Weights of a small image super-resolution model.
Model: 32-pixel images, activation silu.
Training: muon at rate 0.0052, batches of 256.
Data: trained on histories of elementary cellular automata, time running down, 147500 training examples, 16.8 epochs.
Rows from block 2 of a small image super-resolution model, named by matrix and row number. Each number is 50 + 10 x the weight over its row's rms, rounded and kept within 0 to 99. All counts start at 0.
Before each channel's rows are labels from the 100 images, of 14848, where the channel reaches its highest value: "responds to" is what is common among them. Only what is clearly more common there than usual is listed. The data: histories of elementary cellular automata, time running down. In brackets: how many of the 100.
# conv: 3x3 conv (model.enc.0.2.conv.weight, 64x64x3x3, each kernel summed), inputs 0-63

responds to: large cells (78)
conv.48:52 48 31 43 42 48 42 42 41 45 45 60 44 48 48 61 58 55 53 46 67 55 42 38 21 38 55 55 57 49 52 50 17 54 56 55 59 53 51 52 52 64 35 36 56 61 48 59 53 49 37 63 46 57 42 49 53 48 72 48 50 59 45 71

responds to: large cells (76)
conv.19:35 51 56 41 49 49 52 47 32 49 66 60 48 44 43 80 65 49 38 43 47 54 44 62 54 41 49 56 62 49 57 46 35 51 57 42 57 47 66 39 63 38 51 66 42 46 47 59 62 30 39 56 41 36 51 23 52 51 56 50 62 48 51 56

responds to: 011 turns on (80)
conv.39:57 46 54 42 65 42 37 60 34 59 40 32 43 50 41 41 49 54 62 47 49 56 48 58 63 31 62 67 54 45 62 50 43 44 49 58 30 55 34 54 48 38 47 49 58 25 51 27 56 54 54 57 54 42 61 54 65 57 52 53 67 42 54 59

responds to: 111 turns on (77)
conv.47:66 47 51 55 71 56 48 64 33 47 55 40 55 52 45 55 35 55 71 33 57 53 62 67 41 49 64 44 59 60 70 58 58 45 51 68 64 53 48 42 57 62 62 51 62 42 41 54 61 43 53 55 67 53 53 34 52 55 48 54 58 62 65 50

responds to: 111 turns on (76)
conv.51:54 37 42 65 53 38 38 67 35 56 74 47 64 48 56 59 43 58 69 48 48 56 39 59 49 55 58 47 64 46 60 54 40 58 49 40 58 35 56 31 38 46 66 48 61 53 48 69 54 45 52 54 56 54 49 39 54 66 58 75 49 49 49 43

responds to: 111 turns on (100); 011 turns on (99); 110 turns on (97); large cells (80)
conv.26:46 52 47 44 50 67 58 65 34 39 45 46 44 44 42 67 54 52 43 40 32 34 47 45 26 19 58 54 43 68 45 45 51 42 39 58 44 38 40 43 30 49 39 50 44 45 45 48 58 59 45 57 56 62 45 45 45 47 55 39 36 47 44 56

responds to: 101 turns on (81); 111 turns on (77)
conv.12:52 38 39 48 53 57 42 51 53 49 50 67 31 45 43 35 34 31 57 44 50 46 40 48 36 57 57 42 28 57 53 51 35 40 57 35 65 59 51 55 69 32 47 64 58 56 37 48 59 46 63 54 51 57 47 36 60 42 51 34 58 50 36 51

responds to: large cells (85)
conv.33:43 49 38 61 58 41 45 43 61 37 49 68 54 39 42 49 33 47 57 55 57 55 52 62 21 55 56 54 72 60 58 55 20 51 48 51 72 48 50 51 60 55 53 59 48 70 47 61 52 37 51 50 52 44 39 38 55 59 50 40 50 53 43 55

responds to: 101 turns on (76)
conv.17:47 33 41 61 44 49 35 42 28 50 72 42 49 41 44 60 60 46 59 38 54 57 47 49 60 49 51 35 48 49 46 46 30 39 41 38 41 39 40 29 51 35 41 55 54 43 38 47 55 51 48 47 35 51 48 51 43 47 49 36 25 32 52 52

responds to: 111 turns on (87); 011 turns on (81)
conv.60:49 55 38 50 58 50 43 67 43 33 74 60 63 51 40 44 36 60 64 57 52 53 43 59 42 50 52 61 58 60 41 49 32 52 40 54 56 55 56 30 59 67 54 49 55 67 48 69 66 37 60 40 33 52 45 43 49 57 63 43 47 62 46 53

responds to: 111 turns on (79)
conv.37:48 51 39 48 50 40 43 62 37 38 53 47 61 55 45 47 51 46 56 45 44 50 58 48 05 31 47 49 72 45 48 47 34 41 39 71 45 43 43 37 46 49 47 51 45 56 54 52 61 62 54 52 47 46 54 59 45 53 72 41 48 57 53 45

responds to: large cells (65)
conv.29:57 43 33 49 57 50 55 51 54 42 77 54 58 55 66 42 29 54 65 53 60 52 46 47 50 58 50 56 30 43 44 44 35 50 54 48 58 51 64 34 56 49 48 52 61 32 58 65 50 46 57 42 55 53 52 20 38 52 48 50 66 50 40 41

responds to: 011 turns on (82)
conv.25:39 50 35 53 51 65 48 46 42 35 52 55 55 37 64 46 64 41 44 59 50 57 39 53 47 71 36 43 54 38 49 60 43 45 44 42 47 60 55 44 43 69 60 42 40 45 36 45 32 68 50 37 58 58 69 58 41 50 40 39 47 59 68 37

responds to: 111 turns on (76)
conv.62:66 65 41 53 59 62 53 60 29 56 49 55 57 52 52 42 55 57 68 53 65 60 54 63 47 39 75 61 58 30 63 62 43 59 48 57 66 54 59 56 55 48 55 44 65 54 63 52 70 46 58 60 64 57 51 43 57 55 55 50 55 48 53 58

responds to: large cells (83)
conv.38:33 48 57 40 39 31 52 44 44 68 45 43 59 54 58 51 41 48 36 41 36 55 37 63 54 62 60 41 58 34 57 52 41 46 46 38 51 44 51 40 61 40 56 65 32 34 27 51 48 35 40 37 45 42 54 39 40 53 33 54 43 49 58 53

responds to: 011 turns on (84); 111 turns on (81)
conv.54:54 55 45 44 57 51 53 71 24 58 63 41 59 53 42 57 43 51 58 56 65 57 63 52 59 43 55 43 46 42 54 51 36 48 35 63 33 62 41 15 57 46 59 44 44 49 48 42 52 55 24 42 56 49 56 52 51 39 42 50 47 53 55 51

responds to: 111 turns on (75)
conv.43:49 40 46 52 51 49 47 30 36 45 54 52 48 51 39 72 70 52 43 44 50 24 42 61 72 57 50 49 47 56 48 38 39 46 32 53 40 59 63 56 43 60 34 59 43 42 28 56 40 37 41 55 46 53 42 42 39 57 50 50 48 66 47 43